{
  "model": "masked image model",
  "dataset": "rendered scenes of toy objects such as cars, trees, mugs and chairs",
  "train_examples": 48750,
  "image_size": 48,
  "crop_scale_min": 0.8,
  "horizontal_flip": false,
  "method": "mae",
  "mask_ratio": 0.6,
  "loss": "mse",
  "encoder_arch": "vit",
  "encoder_norm": "layernorm",
  "encoder_norm_position": "pre",
  "encoder_activation": "gelu_tanh",
  "encoder_mlp_ratio": 3,
  "encoder_head_dim": 32,
  "encoder_fused_qkv": false,
  "encoder_bias": "none",
  "encoder_qk_norm": false,
  "encoder_parallel_block": true,
  "encoder_inner_norm": false,
  "encoder_drop_path": 0.15,
  "encoder_patch_size": [4, 4],
  "encoder_layers": 8,
  "encoder_width": 384,
  "encoder_positions": "learned",
  "decoder_width": 192,
  "norm_pix_loss": true,
  "decoder_layers": 4,
  "init": "xavier_uniform",
  "residual_init": "none",
  "optimizer": "muon",
  "muon_scale": "match_rms_adamw",
  "learning_rate": 0.0052,
  "momentum": 0.85,
  "nesterov": true,
  "orthogonalizer": "newton_schulz_5",
  "adamw_lr_other_params": 0.0008,
  "cautious_weight_decay": true,
  "max_steps": 13600,
  "batch_size": 256,
  "epochs": 71.4,
  "lr_schedule": "step",
  "warmup_steps": 680,
  "weight_decay": 0.08,
  "adamw_weight_decay_other_params": 0.01
}
Rows from block 1 of the decoder of a small masked image model, named by matrix and row number. Rows with one number belong to one neuron. Each number is 50 + 10 x the weight over its row's rms, rounded and kept within 0 to 99. All counts start at 0. After the name is the row's rms in percent of the matrix's.
After each neuron's rows are labels from the 100 images, of 14848, where the neuron reaches its highest value: "colour at peak" is the nearest of a few named colours to the mean colour under the peak; "strongest on" is what is common among them. Only what is clearly more common there than usual is listed. The data: rendered scenes of toy objects such as cars, trees, mugs and chairs.
# fc1: MLP up (decoder.1.mlp.fc1.weight, 576x192), inputs 48-95
# fc2: MLP down (decoder.1.mlp.fc2.weight, 192x576, transposed), outputs 48-95

fc1.550 095:41 51 61 46 48 48 61 50 40 57 56 40 45 47 38 56 61 35 50 31 48 52 47 38 45 52 56 45 42 30 34 49 43 57 45 77 42 43 51 68 38 43 58 49 48 54 43 57
fc2.550 086:28 45 47 43 51 59 37 42 52 46 52 58 51 58 25 54 47 48 47 58 45 52 53 37 45 68 26 54 62 46 47 55 43 64 51 38 48 38 40 51 54 68 60 37 55 47 60 58
colour at peak: blue
strongest on: blue object; its colour: blue

fc1.102 091:43 47 58 40 39 52 47 58 57 43 55 39 73 34 49 49 40 48 71 51 49 72 51 46 49 49 43 43 61 42 36 38 70 29 58 60 35 42 56 60 60 49 41 50 57 52 46 58
fc2.102 100:41 55 50 43 54 65 45 56 42 64 38 56 60 41 59 56 53 47 46 54 52 47 55 54 53 57 54 36 40 41 40 54 61 52 45 58 48 46 55 49 48 45 41 69 39 41 69 58
colour at peak: red
strongest on: red object; its colour: red

fc1.453 115:57 45 59 58 52 53 32 42 64 75 39 39 56 36 49 38 44 59 42 56 40 59 42 39 40 37 38 69 53 79 58 53 53 49 51 36 62 60 53 56 53 54 45 46 56 58 53 80
fc2.453 114:55 57 38 38 57 58 46 60 45 33 40 46 62 38 62 72 42 64 43 45 47 63 51 45 37 40 47 54 53 51 54 58 43 65 42 47 37 54 69 51 42 64 59 48 53 46 45 51
colour at peak: black
strongest on: white object

fc1.92 100:49 53 40 50 31 53 57 40 46 49 52 44 66 58 49 44 34 48 41 60 49 50 42 38 51 49 51 50 40 50 44 44 37 45 68 53 62 50 64 46 50 58 50 54 51 64 54 50
fc2.92 098:52 54 27 43 44 40 36 21 31 59 48 43 46 58 44 51 43 69 39 46 48 36 52 41 53 33 52 50 33 44 49 48 43 66 66 50 51 63 57 49 65 51 67 73 57 53 73 69
colour at peak: purple
strongest on: purple object; its colour: purple

fc1.250 098:48 54 51 47 61 47 40 47 47 43 54 55 36 53 50 62 40 66 72 38 38 43 50 31 45 64 50 46 45 50 45 44 50 42 42 46 40 51 56 41 71 51 56 46 54 47 48 57
fc2.250 089:56 40 43 60 61 39 57 59 60 52 48 45 45 40 70 52 44 20 48 43 54 52 56 53 64 41 55 67 44 71 62 69 59 43 53 53 62 56 58 46 44 46 38 52 30 53 68 41
colour at peak: red
strongest on: bottle; red object; its colour: red; largest object: bottle

fc1.21 115:62 35 51 51 52 56 42 40 59 48 53 53 46 52 50 53 51 42 42 56 54 60 57 49 54 64 72 55 32 42 47 47 29 38 64 54 55 43 44 58 47 40 51 53 52 54 46 53
fc2.21 094:60 45 50 41 74 26 29 55 35 53 53 58 45 57 60 31 53 56 55 54 50 57 54 54 53 57 61 50 42 53 38 58 61 31 53 43 52 60 45 70 58 56 38 43 42 35 55 52
colour at peak: green
strongest on: purple object; green object; sofa

fc1.304 106:31 48 44 45 56 53 62 56 60 40 55 47 48 49 49 73 51 48 37 56 48 55 53 46 42 55 38 46 50 32 42 50 49 56 54 51 58 52 43 46 52 52 61 46 37 54 44 74
fc2.304 101:46 55 52 63 49 58 44 51 36 58 34 59 31 37 51 43 36 76 58 69 48 51 57 69 37 39 39 45 46 42 34 52 30 55 49 43 51 64 41 35 50 44 57 56 53 56 59 65
colour at peak: brown
strongest on: orange object; arch; largest object: arch; its colour: orange

fc1.307 098:62 51 47 49 48 51 60 48 49 37 63 47 49 63 54 39 47 40 44 36 57 50 57 65 59 67 51 53 61 34 48 48 49 39 50 65 43 30 60 41 54 45 61 57 39 34 67 33
fc2.307 105:59 51 42 52 40 77 42 37 55 67 48 51 55 44 56 46 52 51 59 35 68 49 33 43 65 64 57 54 70 40 68 45 52 56 34 55 37 34 55 51 46 55 52 49 55 59 57 58
colour at peak: white
strongest on: white object; its colour: white

fc1.263 108:57 47 50 52 57 54 37 47 60 73 40 38 46 52 56 39 33 56 45 32 55 63 59 31 44 39 37 60 57 59 51 58 50 42 45 51 53 59 59 66 37 41 31 59 41 48 52 47
fc2.263 108:44 66 51 44 55 45 41 52 55 65 27 48 47 24 61 34 46 53 62 58 60 66 51 51 44 48 54 49 48 61 56 46 35 54 50 49 53 49 51 69 42 46 55 46 51 44 72 70
colour at peak: black
strongest on: black object; lamp

fc1.105 098:47 60 50 45 42 66 48 49 52 47 60 44 64 63 27 56 54 43 60 46 61 58 50 45 36 50 56 38 57 56 50 58 62 36 59 72 47 27 53 63 55 45 59 58 49 60 57 34
fc2.105 095:78 47 51 57 79 43 37 49 60 57 45 48 54 54 56 60 40 57 58 39 54 39 35 58 57 36 45 34 37 43 45 42 57 36 53 60 52 34 45 40 45 51 44 69 46 60 44 64
colour at peak: blue
strongest on: blue object; its colour: blue; bottle

fc1.349 111:46 53 49 76 54 62 53 46 55 41 41 48 47 42 52 60 34 54 49 53 56 57 45 47 58 52 60 53 61 41 49 43 55 39 54 46 55 56 58 32 55 45 42 55 57 51 41 43
fc2.349 086:40 65 63 46 49 56 44 48 58 45 50 38 55 60 39 48 50 50 50 59 42 33 55 61 46 58 33 42 50 29 64 50 58 47 45 53 35 62 33 58 47 49 64 49 50 36 47 52
colour at peak: pink
strongest on: mushroom; largest object: mushroom

fc1.363 085:32 48 50 27 43 49 56 59 46 42 56 57 52 73 45 49 44 54 59 38 61 47 49 42 42 53 52 42 46 49 55 39 61 55 44 53 54 39 68 65 45 72 63 47 51 52 54 31
fc2.363 092:55 49 41 50 67 68 61 32 52 52 53 45 44 42 61 59 41 53 47 69 39 57 59 60 61 40 58 34 47 59 44 56 38 39 47 33 50 44 47 49 56 47 42 48 56 42 56 56
colour at peak: grey
strongest on: black object

fc1.259 106:67 36 55 49 57 63 53 30 74 42 52 41 60 59 52 53 58 55 54 39 40 42 45 44 50 47 47 48 60 39 53 51 51 46 47 43 63 60 48 42 56 38 62 61 45 47 53 48
fc2.259 101:56 52 37 38 59 62 25 28 47 64 54 47 52 50 65 46 43 52 50 44 48 47 44 56 57 33 53 51 56 60 47 24 58 41 51 58 60 57 33 56 43 44 44 56 52 53 55 59
colour at peak: white
strongest on: white object; its colour: white

fc1.266 094:49 54 69 34 41 36 63 40 43 49 36 53 31 63 56 48 58 42 35 41 48 49 45 44 69 58 36 41 65 42 49 43 65 47 47 45 46 49 48 59 45 59 37 29 57 60 47 36
fc2.266 086:53 53 44 42 42 46 31 62 48 42 57 47 43 59 47 61 39 54 59 40 33 51 51 60 49 56 60 43 54 68 60 59 37 56 42 52 50 48 44 59 29 42 52 64 43 51 39 50
colour at peak: pink
strongest on: light from behind the camera; boat; largest object: boat; ladder

fc1.96 098:42 37 53 39 57 59 46 34 49 56 35 45 48 37 44 43 56 34 49 49 51 49 42 47 53 54 51 37 39 46 41 34 44 56 60 56 46 53 40 48 39 37 63 48 52 66 53 50
fc2.96 095:37 59 60 69 35 42 40 44 58 55 54 66 43 70 38 55 45 62 54 52 53 55 51 37 59 35 43 50 61 50 49 59 47 45 37 37 48 53 60 52 66 57 35 63 42 51 57 41
colour at peak: purple
strongest on: bottle; largest object: bottle

fc1.350 087:54 49 56 40 45 37 60 60 46 58 60 49 54 61 50 62 32 38 64 50 39 53 49 40 38 61 44 42 42 56 52 53 31 65 37 51 50 44 46 61 31 23 54 54 44 37 44 48
fc2.350 106:43 44 46 64 47 49 46 49 51 36 48 78 50 59 54 60 68 47 54 59 42 46 40 67 40 50 37 65 76 47 47 48 54 57 60 51 60 35 44 50 42 52 60 45 54 69 56 48
colour at peak: white
strongest on: snowman; bottle

fc1.573 096:51 41 63 44 51 57 52 55 51 32 53 42 44 53 78 53 37 43 52 44 49 44 41 50 51 52 43 55 43 49 38 48 66 60 66 58 53 55 47 46 40 51 58 50 65 37 35 54
fc2.573 101:42 47 57 41 43 54 66 33 56 58 52 62 43 47 33 33 65 63 52 57 61 44 55 42 63 50 56 50 74 35 51 35 45 43 45 39 59 72 31 52 42 47 44 62 44 64 45 52
colour at peak: white
strongest on: table

fc1.390 093:32 55 47 43 47 59 33 45 46 41 48 43 53 38 41 53 57 51 56 57 56 45 58 47 47 56 37 46 46 44 43 37 55 46 45 51 45 42 45 53 64 37 39 60 48 63 48 40
fc2.390 103:60 55 60 53 47 54 70 54 54 49 76 35 48 35 38 38 50 43 40 61 44 45 62 52 50 50 51 38 49 46 61 50 47 52 56 60 61 34 68 48 40 56 76 44 61 48 37 55
colour at peak: cyan; green
strongest on: teal object; its colour: teal

fc1.66 102:60 62 38 45 44 50 35 41 52 57 64 62 42 59 32 56 58 39 50 59 52 53 41 52 53 45 58 35 39 45 44 51 46 69 64 61 65 46 41 53 30 38 55 50 46 31 58 59
fc2.66 095:49 46 34 56 39 50 48 40 43 59 46 62 36 65 36 66 54 58 69 39 53 36 43 54 53 50 57 63 74 43 37 43 53 43 53 48 46 46 49 34 56 33 54 41 56 46 56 66
colour at peak: purple
strongest on: candle

fc1.20 098:55 43 73 49 56 35 45 51 55 70 54 46 62 53 43 50 35 55 57 47 47 55 59 60 42 52 63 38 48 48 58 40 41 50 47 41 53 64 48 80 45 48 67 31 58 48 47 52
fc2.20 092:52 62 57 46 45 73 56 45 63 34 44 43 48 66 50 32 45 46 26 54 42 59 46 38 50 55 35 54 37 60 55 47 45 42 50 62 51 56 41 43 52 56 55 50 47 42 64 40
colour at peak: grey
strongest on: car; largest object: car

fc1.272 090:51 71 59 54 45 54 64 55 27 37 46 62 68 67 67 41 31 61 49 43 53 65 39 37 49 38 43 56 37 46 44 58 48 39 44 52 38 79 38 48 48 65 50 44 39 48 48 50
fc2.272 094:56 53 51 54 66 57 61 43 46 60 66 45 55 24 69 60 40 49 46 60 42 50 60 60 59 60 46 35 49 45 49 55 63 54 64 49 53 44 46 54 44 56 41 71 43 31 70 50
colour at peak: pink; white
strongest on: snowman

fc1.70 105:54 51 39 38 61 44 46 56 56 29 64 45 53 43 55 50 44 48 23 44 45 38 55 56 43 41 30 37 44 44 32 13 44 54 44 55 40 75 59 45 47 41 54 59 51 51 63 33
fc2.70 084:45 45 46 65 37 61 60 57 39 63 35 62 48 50 55 34 61 42 74 56 44 62 31 53 59 60 51 46 57 57 47 56 56 52 50 50 44 39 30 42 49 64 50 48 43 43 36 66
colour at peak: red; orange
strongest on: orange object

fc1.431 099:38 56 45 41 61 46 61 54 46 49 43 42 53 43 51 47 68 42 48 36 58 45 59 45 43 45 47 48 49 27 62 52 50 50 52 59 58 37 57 53 69 50 70 52 41 57 55 24
fc2.431 081:55 43 62 58 44 49 43 49 54 50 38 63 66 52 52 48 49 58 63 29 50 45 46 61 62 49 53 40 55 63 54 70 64 41 49 55 38 48 51 50 48 63 33 60 64 52 32 50
colour at peak: blue
strongest on: arch; largest object: arch; blue object; its colour: blue

fc1.552 105:64 52 58 56 40 48 50 44 53 43 57 52 50 60 43 46 34 38 73 39 52 35 55 58 62 43 55 66 43 46 47 38 57 31 49 67 46 47 51 51 68 59 49 56 25 47 67 54
fc2.552 101:39 41 31 62 38 57 52 46 44 36 60 42 50 48 56 55 47 56 45 45 42 39 56 44 38 33 75 42 53 62 51 50 50 60 48 32 24 50 52 51 65 79 61 60 50 43 54 51
colour at peak: pink
strongest on: light from behind the scene

fc1.57 101:60 69 45 49 53 37 53 45 40 53 65 52 51 51 43 48 53 57 57 44 67 52 44 32 37 31 54 57 32 46 40 63 52 49 45 56 45 65 47 55 41 48 44 42 38 49 49 45
fc2.57 088:56 54 55 51 48 60 37 37 39 63 60 54 55 69 41 42 58 46 69 43 44 38 55 58 57 66 57 48 55 34 50 67 57 51 66 52 43 55 59 54 44 51 48 57 40 49 54 50
colour at peak: pink
strongest on: pine

fc1.432 093:50 39 46 45 62 50 55 57 58 46 56 38 44 39 52 54 67 63 32 57 42 55 47 52 62 70 42 32 50 39 37 46 47 37 43 51 40 39 44 54 49 56 52 60 45 48 46 55
fc2.432 092:45 47 50 45 40 56 36 40 50 54 45 66 53 59 42 62 38 42 62 60 46 68 56 61 38 60 77 52 43 45 29 61 51 57 56 26 38 55 49 35 15 31 52 37 31 40 54 51
colour at peak: red
strongest on: red object; its colour: red

fc1.199 106:50 48 38 28 60 46 47 59 59 54 51 47 44 55 50 51 51 47 56 42 62 51 55 72 47 43 54 44 42 48 60 72 61 51 54 51 51 25 51 44 48 39 75 48 47 50 57 45
fc2.199 093:44 29 63 61 36 49 53 44 64 52 48 64 65 54 32 50 56 27 56 60 42 37 48 32 39 51 33 51 56 51 44 48 44 52 50 61 32 67 53 58 59 68 36 53 50 40 33 60
colour at peak: grey
strongest on: rocket; largest object: rocket

fc1.540 094:47 46 58 37 49 64 58 48 36 50 51 48 54 60 36 62 68 47 42 56 34 46 50 50 56 44 45 34 51 45 42 41 48 52 57 46 37 59 38 50 44 49 52 65 67 57 64 44
fc2.540 093:45 59 56 44 57 49 48 56 72 48 57 48 55 44 49 50 26 52 64 46 59 60 53 51 32 66 47 59 56 40 60 48 51 34 30 54 64 49 65 58 49 53 53 64 35 41 54 43
colour at peak: purple
strongest on: purple object

fc1.428 084:54 78 38 51 47 55 59 56 57 47 56 45 44 59 41 37 44 34 61 43 55 44 51 61 53 51 57 36 41 67 31 42 57 45 64 59 37 36 54 64 29 42 57 33 46 56 53 32
fc2.428 096:55 54 59 50 43 55 56 40 27 62 65 53 57 54 62 53 59 57 35 53 48 47 61 49 60 39 41 47 49 48 64 60 57 54 64 64 41 44 54 49 62 41 66 37 41 53 42 39
colour at peak: yellow
strongest on: yellow object; its colour: yellow

fc1.252 097:42 50 51 28 53 49 50 53 64 38 60 66 53 41 50 29 72 55 38 55 37 74 58 42 32 54 38 48 52 42 49 38 49 50 35 34 49 60 57 66 51 54 57 33 56 52 63 45
fc2.252 088:29 45 50 71 34 61 36 50 38 58 44 35 54 66 50 51 57 54 49 40 54 39 49 47 59 49 47 60 59 60 55 56 47 57 53 54 37 61 53 36 39 50 51 56 49 50 39 61
colour at peak: yellow
strongest on: yellow object; its colour: yellow; bottle

fc1.260 099:39 69 47 50 50 55 46 69 38 51 59 48 44 53 24 57 48 52 34 51 37 44 51 34 40 34 33 47 60 50 55 29 48 59 41 64 37 73 55 46 51 57 55 56 42 59 48 42
fc2.260 087:60 34 35 48 60 54 48 53 51 57 34 59 44 38 54 45 48 51 66 64 54 50 39 70 62 36 56 41 36 39 44 58 63 40 50 49 53 30 41 49 48 58 30 47 44 53 48 58
colour at peak: red
strongest on: red object; lamp; its colour: red; bottle

fc1.425 099:50 71 41 55 33 65 68 44 45 53 43 49 45 53 34 74 41 51 37 39 52 64 39 55 69 46 50 59 28 38 51 59 43 52 51 57 56 44 36 42 43 38 56 44 43 56 64 40
fc2.425 087:50 54 58 50 35 53 59 34 61 57 48 71 58 54 27 49 49 48 55 40 45 48 38 34 59 39 28 62 57 68 42 45 29 57 53 67 32 42 53 44 37 48 64 73 45 39 44 45
colour at peak: purple
strongest on: green object; boat

fc1.394 082:61 54 42 50 55 49 59 32 44 44 54 45 44 41 52 60 43 43 57 39 51 65 39 49 71 39 43 49 50 26 44 41 60 51 57 58 38 39 43 50 65 42 55 48 39 71 57 53
fc2.394 094:62 55 58 39 50 44 54 59 54 55 55 52 40 52 65 49 40 41 51 62 59 50 57 31 65 60 53 44 49 53 57 31 56 68 64 54 42 28 51 37 42 35 40 74 65 46 45 56
colour at peak: red
strongest on: red object; its colour: red

fc1.533 097:57 62 60 31 56 48 44 61 39 45 63 63 52 46 51 54 34 37 26 51 47 54 71 55 70 43 39 46 47 43 39 32 63 44 45 35 62 38 46 53 39 51 44 66 39 66 54 53
fc2.533 092:48 48 29 60 41 49 52 28 53 35 31 50 43 47 53 41 49 56 54 46 46 40 33 40 23 45 60 59 50 58 52 70 40 44 56 72 42 55 44 55 45 43 57 27 56 40 46 52
colour at peak: yellow
strongest on: yellow object; snowman; its colour: yellow

fc1.554 099:62 38 57 43 43 40 45 50 51 45 51 53 48 61 54 61 50 49 60 36 71 48 67 41 55 39 48 36 60 60 44 60 55 63 33 44 44 62 58 45 67 46 49 53 57 55 46 51
fc2.554 101:39 75 52 53 51 49 54 58 66 56 45 41 46 47 48 18 46 46 33 55 43 48 42 41 39 71 49 54 38 39 62 35 38 43 61 59 43 50 49 68 33 60 42 47 43 42 49 31
colour at peak: brown
strongest on: flower; largest object: flower

fc1.204 099:62 35 58 44 40 54 38 63 51 44 61 72 50 50 43 48 59 55 57 64 29 51 59 47 50 53 59 51 41 48 41 41 59 65 53 50 61 48 56 60 21 48 41 45 58 52 43 49
fc2.204 092:45 47 52 49 51 48 51 52 56 46 36 21 63 55 44 66 55 60 51 47 57 53 59 42 47 44 36 52 36 50 31 53 49 40 39 55 41 47 62 42 47 38 55 52 38 47 40 43
colour at peak: brown
strongest on: arch; its colour: red

fc1.388 110:50 63 59 51 30 42 58 44 54 23 65 44 63 48 58 54 44 47 37 69 39 47 52 49 56 55 42 47 45 45 53 64 34 36 64 48 30 60 49 49 44 69 45 56 53 50 49 62
fc2.388 113:51 50 46 49 72 53 59 30 48 58 28 61 57 46 63 51 61 48 53 44 63 42 47 48 56 48 49 62 66 57 63 61 65 45 63 38 43 48 46 39 61 38 44 54 45 53 60 47
colour at peak: brown
strongest on: rocket; candle

fc1.90 116:44 66 34 49 56 50 55 50 43 42 58 42 46 52 36 43 49 36 28 64 44 48 59 40 50 46 53 59 36 51 49 63 51 40 63 55 51 39 59 45 58 64 62 63 38 56 45 51
fc2.90 112:54 59 50 53 57 50 38 52 47 35 60 60 40 52 47 41 54 53 32 47 32 46 60 45 67 51 45 51 48 45 50 59 24 52 66 43 53 51 63 51 53 45 55 56 27 71 53 49
colour at peak: green
strongest on: purple object

fc1.556 095:42 47 52 36 69 54 39 57 49 57 41 59 57 42 39 53 62 45 53 73 44 48 53 42 48 45 41 52 56 48 59 61 45 52 56 43 49 45 54 49 53 43 40 48 44 71 51 71
fc2.556 099:37 56 46 46 44 66 39 56 28 75 38 67 44 49 58 55 46 53 47 41 51 51 52 38 41 51 63 52 60 41 51 39 57 42 57 43 63 60 42 53 64 43 42 45 31 42 57 43
colour at peak: red
strongest on: red object